Rows from block 9, named by matrix and row number. Rows with one number belong to one neuron. Each number is 200 + 20 x the weight over the matrix's rms, rounded and kept within 0 to 999. All counts start at 0.
# fc1: MLP up (model.blocks.9.mlp.fc1.weight, 1536x384), inputs 192-383
# fc2: MLP down (model.blocks.9.mlp.fc2.weight, 384x1536, transposed), outputs 192-383
fc1.664,202,200,179,166,207,210,183,205,222,228,203,200,242,211,206,211,192,210,180,192,189,213,195,179,193,199,194,237,199,200,189,197,193,191,198,230,165,214,213,192,196,196,195,191,177,184,184,198,185,246,209,220,199,202,217,198,202,211,190,188,185,184,193,220,194,188,223,218,212,231,197,236,208,192,217,190,237,135,204,210,180,196,238,200,211,199,207,174,183,191,283,228,206,194,199,218,204,203,199,204,176,224,212,216,166,204,180,194,199,210,191,153,204,207,180,204,219,186,178,205,209,214,189,221,215,214,195,215,182,179,225,240,211,181,193,186,210,165,185,187,198,199,201,198,220,214,192,207,187,222,203,174,207,205,218,177,205,211,205,221,197,183,237,186,200,157,240,186,224,223,196,195,211,197,184,199,223,190,181,207,190,209,181,221,188,219,181,232,211,193,211,184
fc2.664,230,166,160,190,178,198,168,179,191,189,213,209,203,213,189,198,220,145,186,209,213,215,167,217,197,214,199,213,171,192,201,208,196,206,196,199,200,193,206,192,192,212,209,213,201,244,197,192,207,209,201,191,179,225,198,199,183,182,182,196,203,194,181,257,219,208,224,209,210,204,229,199,204,201,217,219,206,217,182,218,201,184,199,198,202,226,189,185,197,210,211,212,200,229,199,202,205,150,221,172,213,186,192,242,229,166,181,195,185,213,199,197,200,166,163,225,196,171,179,176,191,203,226,209,216,193,211,188,194,186,234,213,220,203,201,226,202,210,148,218,199,203,207,201,203,163,219,204,191,194,199,202,204,139,192,215,201,204,207,199,198,226,213,201,181,204,210,228,193,211,235,168,216,188,230,205,225,193,212,188,200,216,198,191,201,192,219,211,219,203,208,209
fc1.665,173,197,203,199,180,222,172,199,168,201,197,207,176,191,229,180,187,169,212,214,188,209,204,217,180,213,196,206,210,236,205,188,207,197,163,211,160,250,174,171,232,186,148,218,215,155,183,208,171,196,188,188,193,205,199,215,210,194,195,237,229,186,170,182,211,219,195,209,187,208,214,228,186,233,214,164,219,214,189,190,217,198,167,215,192,184,205,215,174,181,206,203,221,185,207,219,199,207,208,189,215,200,199,194,184,211,214,217,210,227,202,209,179,177,210,212,197,200,209,187,201,216,208,158,238,227,171,183,186,187,206,244,200,176,203,218,224,166,205,196,210,166,186,190,209,189,200,207,207,197,220,181,231,204,223,195,206,206,154,218,199,196,249,190,205,216,182,236,237,237,228,202,213,192,190,211,188,216,190,208,221,176,183,239,202,192,205,200,241,177,173,195
fc2.665,180,216,169,209,187,217,205,201,197,205,212,206,195,206,204,209,197,209,207,209,202,147,233,216,200,205,225,210,176,207,212,203,216,219,204,200,195,186,208,200,218,202,186,217,193,203,204,192,218,206,183,213,194,207,237,192,217,194,200,187,200,188,195,183,203,231,181,219,191,196,237,209,242,219,186,212,240,208,197,207,201,152,205,206,193,212,183,201,194,197,213,175,187,203,208,174,204,210,212,194,191,186,199,208,201,222,227,201,201,205,188,211,212,184,183,214,196,197,164,190,194,200,214,213,211,210,164,194,165,206,196,188,212,191,207,195,200,175,183,209,195,168,216,252,183,191,207,198,210,194,202,208,207,214,197,203,195,192,193,190,211,216,180,208,169,213,198,228,194,202,200,197,189,191,194,209,187,195,193,203,241,182,197,179,207,198,221,202,193,211,193,207
fc1.666,217,191,193,121,219,138,210,192,173,179,219,178,176,204,188,165,221,162,223,230,208,191,206,172,179,165,199,182,161,213,195,221,216,209,175,185,197,230,183,172,175,197,176,208,158,215,219,193,202,211,167,208,191,193,198,185,187,231,234,210,232,189,196,217,160,193,203,252,197,180,198,239,211,197,195,217,212,185,182,155,186,197,197,209,179,204,195,213,220,192,197,202,220,217,248,197,167,242,218,166,202,188,195,186,195,240,192,157,220,200,188,208,204,228,217,202,214,211,191,177,193,158,200,180,187,188,222,195,239,201,170,217,183,180,228,207,213,197,193,228,189,196,214,198,182,208,187,203,177,219,194,166,190,198,212,186,165,202,234,229,194,211,199,181,226,230,242,229,246,201,233,222,175,220,226,203,206,199,159,205,182,147,200,204,216,203,244,212,177,206,212,181
fc2.666,190,208,210,224,171,144,213,181,183,222,219,219,175,203,199,187,196,203,197,184,203,188,178,155,196,196,237,208,239,216,222,199,205,190,193,211,195,235,207,193,203,201,194,200,213,159,223,186,216,203,173,199,189,233,183,200,199,143,213,153,231,205,258,183,234,186,199,204,192,200,200,204,167,179,198,238,176,203,200,202,214,200,170,180,189,182,255,195,211,192,204,224,191,231,194,186,203,197,214,199,183,162,202,195,218,201,201,162,204,196,186,221,210,228,210,203,214,208,198,190,223,172,190,222,210,234,191,225,159,197,195,188,208,193,223,220,205,233,190,208,212,188,253,176,198,259,172,160,187,202,205,207,215,218,185,189,197,221,254,206,200,208,190,196,181,211,186,188,209,165,232,201,212,220,236,194,203,200,234,203,216,207,201,229,208,200,239,200,200,196,202,191
fc1.667,241,222,220,215,185,223,210,185,201,186,186,202,206,210,194,199,194,202,197,184,181,189,193,179,199,185,222,202,199,189,177,193,208,161,202,185,213,200,190,203,217,192,180,213,210,182,205,223,200,244,179,213,203,225,203,188,233,193,207,177,211,193,192,205,204,228,204,211,207,198,195,218,185,192,205,218,209,193,205,189,205,185,191,193,232,194,168,187,183,206,189,210,234,199,163,213,233,144,181,230,227,169,185,216,220,170,217,198,180,210,193,207,195,166,166,220,192,200,191,185,195,198,217,190,199,179,214,219,219,177,205,212,166,197,206,182,203,199,214,205,213,221,186,198,208,206,218,219,201,201,197,208,198,211,207,202,185,197,185,198,199,190,191,205,197,210,193,205,199,191,196,182,192,223,231,171,204,215,228,190,211,190,188,205,216,173,206,229,220,199,185,205
fc2.667,243,200,174,204,182,225,202,194,207,192,203,209,192,167,214,192,205,189,198,215,182,207,168,219,205,200,180,203,205,191,213,204,200,159,170,211,187,199,194,192,195,207,192,206,202,215,204,225,205,200,204,190,219,193,199,209,221,212,180,205,224,206,218,193,169,214,214,192,200,200,190,203,197,195,228,223,177,202,192,204,192,169,196,210,218,206,210,216,201,195,223,187,177,190,202,211,205,202,202,193,204,197,196,209,210,180,221,208,199,197,216,202,214,224,198,203,196,213,204,196,203,213,238,212,195,201,200,228,197,192,208,206,190,208,213,205,192,180,195,218,201,203,199,184,204,229,181,214,191,190,208,207,214,186,209,198,195,215,244,191,206,193,199,191,191,204,182,191,194,193,235,228,189,218,195,214,198,209,202,201,189,197,192,191,213,202,208,212,170,216,191,205
fc1.668,207,198,235,155,229,240,236,191,199,205,172,201,204,224,208,219,197,198,190,212,196,188,193,230,159,196,168,225,217,173,201,212,220,188,183,189,193,228,183,183,185,219,187,206,256,184,215,185,163,205,240,195,229,192,211,200,178,224,181,211,200,209,179,235,198,205,214,182,205,187,209,170,173,198,198,190,228,204,176,190,213,198,190,252,201,222,202,214,222,217,216,196,173,235,181,202,220,186,196,192,235,218,188,227,230,203,196,204,227,215,255,217,184,190,178,185,188,162,216,180,204,187,164,183,196,210,228,241,197,179,242,153,192,192,182,234,229,116,200,212,165,190,229,222,201,186,226,162,186,183,229,199,216,208,203,182,207,242,191,205,206,193,203,188,176,213,221,184,183,210,177,203,172,192,206,194,219,200,196,186,160,193,199,179,163,177,200,176,215,156,158,198
fc2.668,200,116,147,204,241,186,212,202,198,180,206,191,198,231,218,201,208,203,218,191,203,204,212,240,205,211,224,180,247,179,208,199,204,185,196,170,179,178,197,210,203,193,214,228,201,199,219,196,189,216,204,207,228,197,175,204,192,248,168,207,218,187,180,162,197,147,183,193,190,184,184,204,193,213,199,174,155,194,188,172,212,169,184,204,197,179,213,199,205,218,174,208,219,221,190,214,192,219,176,205,209,210,215,167,208,209,229,216,187,203,171,167,184,225,193,152,209,194,231,187,191,269,212,201,169,225,274,170,250,196,192,202,227,221,163,203,185,134,201,233,181,198,200,235,227,213,221,186,193,206,199,181,159,228,225,207,218,203,169,208,183,187,162,192,183,198,183,180,202,209,156,182,214,187,171,221,189,185,215,197,191,174,203,193,217,201,188,218,201,164,186,183
fc1.669,193,199,217,205,206,180,199,189,220,195,200,200,218,187,212,202,196,197,204,188,203,198,203,180,233,205,204,210,209,216,211,266,220,209,215,201,202,204,216,184,133,212,183,185,215,206,171,189,208,197,222,196,203,245,180,229,194,206,177,233,248,221,187,207,190,182,172,185,228,202,183,202,180,192,240,203,199,204,212,224,205,195,203,244,201,217,226,194,211,201,198,188,190,221,210,220,239,249,166,174,170,252,171,215,221,208,176,208,187,171,205,186,222,190,177,182,157,242,178,190,189,179,182,192,189,187,180,197,168,191,181,221,169,178,221,253,218,202,210,202,219,197,201,205,236,196,134,234,217,178,157,189,167,199,208,187,207,227,217,215,180,195,197,206,216,215,219,198,181,220,211,181,204,203,206,193,184,204,167,189,199,231,202,163,215,183,190,204,214,215,211,168
fc2.669,180,206,181,164,241,192,240,214,223,199,200,222,160,187,200,199,200,186,194,190,187,238,207,239,215,211,230,190,176,225,245,209,208,181,187,156,214,219,208,195,199,206,166,152,211,175,222,201,222,200,206,191,236,224,210,205,163,207,217,208,220,202,218,200,211,255,209,202,200,199,210,196,175,195,167,210,205,204,192,207,198,202,210,167,216,202,262,177,179,208,208,182,216,196,193,207,207,248,197,172,204,187,206,204,186,202,199,241,210,186,200,225,198,214,179,233,209,193,182,229,281,242,199,184,176,187,196,203,226,194,193,213,197,248,195,186,187,219,220,214,204,195,163,234,206,192,247,196,199,186,199,225,220,193,200,224,179,193,204,205,216,221,177,207,182,207,169,191,202,184,224,200,200,193,210,232,170,213,223,195,163,185,192,189,195,203,218,210,227,218,199,233
fc1.670,205,214,208,164,201,197,191,211,221,188,247,190,174,174,197,189,219,233,204,227,196,214,214,209,183,197,205,221,203,211,211,192,215,173,186,204,204,210,204,161,210,213,186,194,227,259,207,182,231,219,184,200,222,217,212,204,193,200,193,182,179,178,185,208,213,225,180,169,209,186,230,210,216,184,203,177,182,191,233,139,195,209,220,188,210,217,200,208,214,192,210,231,195,199,183,209,185,185,190,248,198,209,215,195,150,204,191,173,178,189,190,160,214,188,193,209,194,152,196,201,205,201,192,200,178,168,198,231,184,224,164,256,187,251,189,189,202,178,195,188,192,166,196,214,205,238,206,194,220,180,215,171,192,228,184,203,222,183,214,214,189,194,214,264,213,198,191,175,192,205,173,169,212,171,218,221,216,190,185,175,192,194,180,197,214,182,219,157,191,232,205,204
fc2.670,131,225,169,150,200,199,219,184,200,190,196,195,195,188,205,200,186,191,192,219,208,241,209,192,198,217,125,190,191,181,189,210,192,161,171,200,201,191,199,191,226,198,221,190,177,204,155,171,220,208,205,180,213,204,175,235,173,183,196,212,136,183,153,186,205,229,232,199,204,199,232,175,179,179,192,189,241,227,205,186,195,198,178,236,211,211,172,209,207,162,202,198,192,212,189,203,214,171,208,211,233,199,198,183,221,212,173,164,218,215,189,197,164,186,227,218,187,171,199,188,240,195,188,183,195,211,235,195,158,194,184,200,187,223,211,194,175,202,229,193,192,200,158,225,192,193,186,209,185,199,192,224,158,264,220,185,194,177,150,218,169,196,163,197,181,196,148,203,190,217,153,202,219,189,201,215,196,190,168,190,220,160,200,250,167,194,163,198,191,212,211,224
fc1.671,184,187,200,191,196,211,209,202,213,190,215,199,228,204,194,201,210,213,215,180,216,186,209,211,219,183,202,190,182,198,232,214,169,195,218,203,209,189,208,191,192,205,198,200,197,190,209,195,165,187,194,197,200,178,201,209,200,201,195,206,198,192,178,191,194,209,215,184,179,188,197,183,200,207,222,182,208,204,202,177,211,166,173,235,226,211,198,203,186,169,209,215,182,207,184,195,193,203,206,202,184,211,198,213,186,200,211,198,192,195,163,199,180,206,187,202,196,185,198,186,205,215,185,189,190,224,209,198,175,210,211,193,196,204,188,213,189,183,191,208,217,215,192,189,193,210,202,191,194,233,181,201,188,192,173,204,205,194,166,199,175,188,219,197,228,198,205,202,202,215,217,194,227,208,211,152,204,223,197,172,207,172,192,197,202,167,219,203,183,209,183,182
fc2.671,220,199,236,215,196,198,187,192,196,219,210,186,199,202,200,188,206,229,193,193,202,218,201,197,194,210,202,202,195,205,198,202,193,199,218,175,189,187,183,194,172,203,198,174,224,168,216,218,196,203,193,214,189,182,195,206,199,194,204,203,219,214,211,191,185,212,204,188,211,199,215,200,202,185,199,175,235,166,210,200,218,185,190,209,194,203,198,212,211,182,214,231,229,210,183,203,206,223,210,193,205,203,207,224,171,196,193,216,218,200,199,208,206,201,177,184,195,223,193,204,206,236,200,193,198,177,203,217,197,205,153,189,187,237,223,199,197,137,211,206,207,229,212,190,192,184,229,190,200,198,206,190,187,181,195,197,199,184,201,198,208,203,192,220,188,203,194,179,195,206,210,198,207,214,202,161,201,202,208,205,183,199,195,196,192,192,207,199,231,202,188,207
fc1.672,217,207,198,199,211,183,200,207,172,162,215,202,194,242,203,215,240,197,203,166,198,202,213,236,183,222,181,215,195,175,189,198,194,176,203,192,225,218,189,199,210,201,210,185,202,213,204,188,188,202,201,200,223,195,199,217,203,219,224,191,191,188,189,195,206,217,178,193,189,193,179,219,191,195,189,194,194,228,210,178,194,200,210,223,177,223,200,196,221,203,211,229,189,191,180,182,220,208,208,217,218,189,183,241,195,210,208,204,157,198,189,193,203,191,172,178,188,208,174,209,192,234,182,154,205,220,217,205,193,185,208,167,161,198,177,181,206,190,181,217,202,179,217,200,204,192,218,234,207,202,190,177,196,182,178,208,238,220,174,207,214,191,217,207,210,149,185,198,218,211,201,214,166,176,205,184,179,179,188,184,184,210,206,210,210,197,191,209,197,227,200,199
fc2.672,234,175,206,210,196,212,133,189,188,204,177,198,197,197,201,246,192,192,187,186,195,201,181,215,207,181,206,199,215,216,174,195,202,170,223,196,183,224,203,190,179,214,197,217,220,225,205,210,191,184,202,194,199,165,208,189,224,186,208,221,198,191,186,175,213,211,187,186,178,198,201,198,233,184,200,195,226,208,202,198,197,169,185,181,196,200,197,247,177,200,195,163,177,219,205,190,203,198,210,213,177,203,205,191,159,195,200,192,197,180,209,187,185,173,211,209,200,197,181,210,186,189,193,199,215,198,232,202,221,214,207,194,208,187,197,209,201,184,208,232,190,194,211,246,197,221,181,210,198,196,193,213,212,158,190,206,169,190,222,194,198,193,210,212,185,200,196,220,187,199,235,172,162,175,194,199,182,195,197,213,206,212,203,173,228,164,199,203,208,199,198,199
fc1.673,173,197,171,157,227,209,210,215,185,188,214,205,229,236,237,205,197,200,180,183,184,214,178,227,191,173,186,172,180,226,185,185,192,172,190,227,201,217,227,176,195,169,239,209,207,209,168,202,141,212,170,208,188,198,210,194,209,206,205,201,177,203,174,219,213,188,182,199,211,191,207,194,195,198,177,202,195,189,203,206,207,196,190,169,208,186,204,202,171,207,198,207,203,182,188,289,166,177,178,154,202,208,174,201,197,203,235,216,181,218,213,200,193,178,205,207,209,206,215,221,171,209,206,213,195,174,180,209,166,195,202,188,159,203,219,209,256,205,220,254,217,224,205,204,219,192,197,166,197,183,193,202,246,199,206,173,205,206,214,171,227,200,232,249,173,166,201,166,174,192,181,180,188,168,169,189,222,222,210,173,222,162,213,218,198,211,214,179,178,190,210,217
fc2.673,189,212,205,175,195,197,248,188,204,190,169,172,198,196,179,227,205,194,203,194,217,199,189,223,205,213,218,208,262,176,189,186,205,172,189,209,218,191,188,214,196,192,200,222,205,195,178,207,188,207,210,171,221,175,202,191,200,194,204,188,169,198,167,199,167,178,171,190,203,180,210,205,167,200,192,216,188,193,195,201,193,202,224,263,218,211,200,183,224,195,201,232,216,215,206,194,179,192,187,207,203,200,207,228,200,217,206,217,187,196,168,236,174,172,220,196,171,188,181,196,186,186,209,187,188,184,178,203,224,215,216,214,205,157,204,215,201,203,165,196,201,192,154,187,219,198,194,207,190,197,187,188,190,173,208,199,183,183,229,201,205,215,223,205,161,185,198,210,197,212,192,218,220,213,185,198,198,199,202,196,215,185,181,218,201,184,198,174,217,208,208,213
fc1.674,200,180,203,197,204,209,215,216,209,185,207,195,167,193,190,199,201,212,185,170,167,193,188,182,188,198,209,234,202,189,233,223,233,185,198,193,218,184,198,219,219,240,189,186,178,183,199,199,191,211,189,183,179,181,181,208,196,206,211,206,188,145,193,204,177,196,214,228,210,200,196,193,212,202,206,213,215,213,233,167,181,217,168,203,182,200,212,239,189,162,189,203,171,171,179,220,205,189,221,218,231,178,209,200,214,190,203,205,208,174,173,190,178,195,198,196,226,175,209,219,210,179,218,212,209,207,208,167,195,212,200,217,193,227,152,183,178,198,201,179,244,209,194,189,192,187,203,185,214,170,165,181,224,221,194,220,223,202,136,214,203,212,223,225,207,209,176,185,210,192,210,205,173,194,218,213,210,194,187,229,178,163,207,245,193,202,219,190,198,207,207,186
fc2.674,209,171,194,218,225,268,199,196,201,203,210,198,199,173,205,184,181,210,207,204,204,221,190,190,207,180,170,199,169,214,180,205,209,180,198,197,186,223,203,194,201,194,200,203,209,179,191,185,277,212,205,211,187,254,201,214,189,216,184,185,220,184,254,203,170,182,192,205,198,206,189,213,187,198,185,166,213,210,205,195,208,228,155,179,171,211,171,173,211,156,189,234,201,244,212,199,201,215,190,199,192,190,194,199,184,204,166,157,214,209,174,204,200,199,208,221,195,216,217,198,199,213,174,199,209,222,194,197,164,210,175,203,210,211,191,195,198,195,198,197,200,196,205,225,189,193,195,192,200,206,200,188,207,244,212,191,190,191,202,200,177,189,169,206,217,203,192,201,195,186,182,207,164,192,204,207,187,197,218,202,277,230,227,217,190,190,210,188,182,209,182,176
fc1.675,224,231,212,173,259,234,199,210,207,197,177,200,203,243,184,191,194,182,194,178,215,218,200,216,171,215,227,186,178,201,232,238,223,198,164,190,224,203,171,236,211,189,170,183,250,209,204,233,198,180,191,192,192,185,190,223,183,184,160,197,185,195,240,242,201,223,205,189,213,233,197,209,218,163,200,174,194,194,202,211,189,184,194,211,186,210,194,189,193,198,191,205,197,179,233,200,224,226,201,172,199,233,196,212,201,163,227,203,170,202,270,219,238,221,237,211,233,211,240,214,180,193,305,196,203,176,206,174,210,189,190,190,201,200,167,199,172,216,208,194,180,209,241,216,198,215,240,190,144,234,187,221,194,178,211,182,141,213,152,195,181,194,201,176,210,210,256,189,192,190,237,193,206,213,211,196,194,224,174,154,196,195,191,192,176,203,183,240,189,217,201,189
fc2.675,203,185,225,191,224,255,217,215,200,178,200,199,234,183,177,180,209,206,198,191,189,193,211,184,200,143,102,198,171,208,150,208,214,215,188,194,201,162,209,192,224,208,233,271,189,187,238,180,180,226,186,208,197,208,190,249,206,206,173,187,160,208,194,206,182,212,184,191,187,208,222,195,275,191,210,187,170,211,181,199,203,183,213,204,181,225,109,191,178,181,188,215,204,186,217,207,206,200,178,186,192,148,203,217,204,186,214,195,229,208,212,182,176,209,202,240,189,188,225,196,197,224,103,220,200,192,213,217,177,180,231,199,212,236,284,199,231,237,183,186,184,193,170,167,233,207,201,177,187,201,209,195,166,215,201,190,208,190,258,190,194,201,235,207,233,219,252,212,201,214,177,191,226,189,207,203,201,227,204,180,170,211,195,232,184,208,209,170,213,180,187,216
fc1.676,191,191,195,204,191,224,186,186,181,200,216,203,216,200,205,206,197,203,218,209,180,198,198,233,185,200,185,190,200,239,184,211,194,229,206,200,184,203,199,203,205,198,178,203,194,192,209,205,190,162,209,214,202,199,194,223,193,191,197,199,204,212,190,199,200,187,186,207,183,198,210,205,187,188,195,214,212,218,216,203,210,217,205,219,213,207,199,206,222,173,198,239,198,200,207,190,208,208,175,203,194,214,209,212,206,211,193,203,176,185,182,230,200,207,188,200,187,203,189,212,205,195,197,211,188,203,177,175,184,194,214,194,202,197,189,212,208,144,195,197,194,196,194,203,217,186,203,175,202,214,196,181,213,214,206,186,203,213,173,198,197,219,206,221,193,178,221,196,192,200,180,200,189,200,205,163,205,211,203,159,188,212,201,181,198,175,176,200,204,180,202,209
fc2.676,198,196,209,197,193,167,178,208,203,200,191,199,206,196,212,200,194,212,198,193,192,195,173,215,199,190,219,201,193,195,204,217,201,203,194,189,196,203,189,197,203,201,197,178,193,235,220,188,226,204,196,191,191,202,199,183,195,191,209,197,198,223,194,228,181,205,189,200,178,210,190,190,189,198,200,207,174,193,196,199,184,193,173,200,202,198,199,204,182,194,189,228,193,191,184,196,200,173,187,187,185,208,202,232,201,192,203,193,207,204,198,203,223,207,176,201,203,208,196,198,200,182,193,189,217,193,179,199,208,237,161,203,185,156,209,222,205,200,191,194,174,199,190,190,203,183,224,208,200,200,182,174,188,193,194,196,210,210,192,184,189,190,204,216,232,208,211,189,208,206,211,221,197,189,203,191,209,193,204,197,202,205,201,200,180,181,203,189,206,194,182,195
fc1.677,209,238,191,183,177,161,209,173,230,192,178,212,191,174,173,163,211,208,212,190,234,198,210,126,212,199,201,190,201,196,180,251,175,185,179,204,183,191,173,192,195,220,208,203,184,206,195,189,205,194,196,225,176,146,199,168,213,185,228,201,188,210,187,174,231,156,215,181,201,187,212,250,243,181,198,207,226,181,191,184,227,208,205,211,172,186,177,204,187,180,204,188,196,208,197,207,177,257,194,166,224,190,169,186,205,176,199,176,187,190,180,226,187,183,201,180,208,174,207,217,206,218,154,236,207,197,207,183,213,186,193,214,212,220,210,175,165,195,210,212,198,235,222,183,178,200,220,198,192,182,199,200,177,213,174,192,178,215,201,220,205,205,192,233,192,208,157,211,164,209,171,228,204,220,189,188,180,169,217,209,169,190,234,196,155,222,200,190,191,201,194,206
fc2.677,239,239,250,224,197,156,159,223,177,190,215,180,219,197,204,203,208,205,195,184,212,214,214,205,192,208,258,207,238,182,203,194,201,228,193,190,185,192,202,196,187,212,206,188,245,197,169,195,201,191,214,199,203,254,206,183,204,219,225,180,202,198,191,205,204,256,217,195,205,213,202,226,222,188,214,214,174,193,184,204,200,237,212,178,216,203,217,189,219,194,185,224,206,207,196,188,194,180,224,188,172,199,198,169,207,145,212,200,191,188,208,220,227,201,200,199,199,206,229,193,203,193,158,182,197,178,211,223,207,215,157,190,217,216,181,184,210,204,219,197,216,193,242,244,193,237,188,169,180,197,205,178,246,184,195,200,210,214,231,199,175,196,196,192,221,212,190,201,216,202,241,210,203,196,196,214,186,174,226,193,162,209,191,203,214,204,195,206,216,197,210,176
fc1.678,210,229,206,197,191,201,204,186,213,210,217,206,189,204,213,190,175,201,213,201,211,212,214,214,191,189,186,214,202,207,181,206,182,198,209,213,222,218,220,168,189,202,183,197,209,196,209,209,183,193,214,240,205,222,191,208,219,245,186,191,189,203,223,194,179,218,184,189,182,207,171,215,223,207,217,171,187,215,194,184,208,196,199,212,199,204,201,217,200,197,220,193,208,219,216,220,190,182,222,209,194,179,183,219,218,188,206,193,225,181,184,191,181,188,214,189,206,173,190,208,200,212,185,176,205,188,208,214,211,203,229,214,209,201,184,173,173,189,207,194,180,213,185,187,207,213,197,194,194,207,165,194,202,189,156,201,191,212,178,209,178,194,239,235,233,148,191,189,189,188,196,220,215,208,195,210,199,187,215,204,215,194,192,209,201,214,223,187,219,212,201,180
fc2.678,145,239,211,193,209,210,204,183,188,191,194,196,203,199,212,202,197,209,185,202,212,195,233,194,208,173,190,196,220,203,220,205,185,164,192,202,205,181,197,194,182,204,205,216,178,237,206,220,151,193,197,195,198,194,197,179,182,200,191,201,213,196,205,196,228,188,185,196,203,205,192,205,224,210,192,212,201,213,218,193,194,157,215,200,211,201,183,203,182,207,161,225,220,217,200,187,191,200,186,171,233,201,203,228,182,185,176,195,203,196,194,211,157,191,178,170,201,195,195,221,177,205,186,186,220,213,187,200,194,198,188,193,207,189,200,205,189,213,186,194,194,209,198,200,194,200,229,186,205,195,186,204,192,187,199,186,195,196,191,193,198,209,197,197,233,185,228,220,204,201,261,203,191,208,201,209,204,214,188,204,215,233,200,194,206,180,199,206,184,177,200,198
fc1.679,234,195,212,156,167,186,229,203,196,186,171,179,161,143,211,178,203,182,202,153,207,221,245,230,222,212,194,169,165,207,198,222,194,225,211,192,235,190,207,153,172,209,213,199,204,212,174,192,161,204,263,181,202,232,172,210,231,189,184,204,206,201,183,206,177,190,207,186,226,196,173,198,221,199,200,170,182,219,172,166,197,183,194,181,195,198,199,204,203,207,234,271,233,185,228,206,190,203,204,194,210,164,212,181,230,169,243,172,197,165,190,222,217,185,190,188,254,188,222,197,207,206,187,192,185,174,201,227,193,212,201,208,208,238,179,193,176,203,212,199,210,174,222,223,250,202,190,204,200,213,196,206,192,197,203,190,197,172,189,191,204,200,197,226,134,235,179,210,200,212,187,202,171,211,206,218,217,201,193,195,224,194,214,202,259,193,233,160,184,210,185,233
fc2.679,185,171,197,198,193,225,222,192,197,178,217,200,198,204,198,193,195,198,192,192,207,191,179,185,199,161,197,198,180,215,217,209,216,196,191,196,176,200,194,198,198,188,173,246,171,180,144,193,210,216,209,199,201,181,192,183,178,177,202,186,211,183,216,177,215,211,223,219,217,185,244,199,190,190,198,180,197,195,184,194,199,165,214,228,171,225,206,193,199,214,213,202,193,196,193,192,200,183,182,203,215,202,183,171,190,172,198,165,202,194,204,197,209,208,222,186,187,211,189,199,211,209,169,205,189,229,237,240,232,184,204,206,213,170,197,174,185,212,204,190,193,199,185,209,209,202,202,199,205,196,205,203,253,212,213,196,203,201,211,208,184,175,210,197,154,182,225,206,198,206,189,219,212,213,185,196,204,202,222,208,209,173,197,226,217,207,181,193,218,231,198,213
fc1.680,202,210,198,180,191,184,218,195,176,198,218,197,216,196,209,200,197,180,186,199,200,192,220,192,213,188,205,192,196,199,210,210,205,218,190,187,194,189,194,187,208,194,203,192,199,213,210,192,210,205,209,191,179,215,180,202,177,200,198,206,201,192,201,187,179,213,202,191,184,196,192,194,189,200,218,212,192,212,202,199,198,198,204,214,205,200,191,194,213,219,217,211,214,212,203,201,219,183,197,201,209,190,202,197,200,188,181,190,205,183,194,214,207,197,193,197,192,199,196,196,192,217,209,209,178,217,207,200,204,179,202,203,190,186,178,204,201,180,203,209,201,200,209,179,198,196,189,172,198,213,205,207,209,188,197,197,200,204,201,200,201,205,196,192,209,185,180,211,207,195,197,219,191,178,206,191,208,196,210,195,215,187,213,196,208,201,214,189,192,201,213,177
fc2.680,197,200,192,194,191,189,217,205,189,210,198,199,190,195,201,200,213,184,218,206,222,195,198,200,198,178,175,207,200,203,202,192,212,178,204,202,205,185,184,207,175,215,207,207,193,222,183,213,200,182,201,216,187,207,219,182,208,173,195,224,193,194,207,203,225,200,194,183,194,173,202,187,189,205,225,192,201,186,197,201,197,206,195,189,192,210,219,198,198,204,190,172,195,182,195,199,195,192,224,203,210,191,213,184,213,216,190,185,204,203,214,189,183,197,215,184,201,198,197,184,186,201,215,183,201,225,217,197,169,198,199,210,223,179,211,206,191,180,211,192,184,198,207,193,205,195,188,197,185,189,195,228,207,192,203,207,200,160,206,159,219,197,202,196,194,190,194,208,192,196,200,208,194,178,208,214,225,196,194,180,203,194,173,203,189,221,202,207,199,204,201,203
fc1.681,187,230,200,206,197,206,178,181,204,205,198,172,206,212,210,197,193,212,205,186,213,218,205,209,196,189,192,189,190,202,198,209,168,197,184,204,186,220,222,190,207,226,174,196,204,194,197,205,199,219,198,187,195,197,180,214,213,201,206,198,205,209,203,194,205,198,202,198,195,191,209,215,207,202,181,165,207,216,193,202,216,202,204,217,189,198,217,199,195,200,185,216,207,205,199,196,192,208,195,193,200,174,230,205,207,198,194,203,177,174,202,230,209,196,183,217,192,168,193,193,206,193,204,204,246,188,189,192,195,205,189,209,204,197,177,179,195,170,183,189,196,223,202,221,188,172,216,191,195,194,169,169,176,198,161,196,185,190,192,209,161,213,229,203,201,149,182,213,191,177,183,219,207,164,200,200,211,204,200,205,209,203,219,193,176,199,200,205,210,200,203,218
fc2.681,237,202,191,180,199,177,237,199,180,208,191,202,184,207,190,201,205,215,207,202,209,194,228,172,196,184,192,203,189,198,208,205,207,205,203,217,192,157,200,198,178,185,209,212,150,280,171,181,173,205,206,237,176,202,215,245,198,197,182,190,222,198,186,180,222,186,226,200,202,191,188,200,216,195,205,202,173,202,180,181,188,210,201,177,201,218,190,204,191,189,181,191,199,221,212,205,172,213,207,197,203,198,208,191,229,219,208,195,204,181,193,212,205,207,220,183,205,203,186,222,206,182,195,201,204,230,183,178,211,186,219,191,178,207,199,197,218,210,235,202,192,202,212,189,204,208,199,182,188,193,201,231,188,167,206,196,197,185,172,214,189,204,176,216,198,192,226,216,204,214,174,193,220,197,230,220,193,196,227,194,218,197,197,187,196,192,204,194,197,189,192,213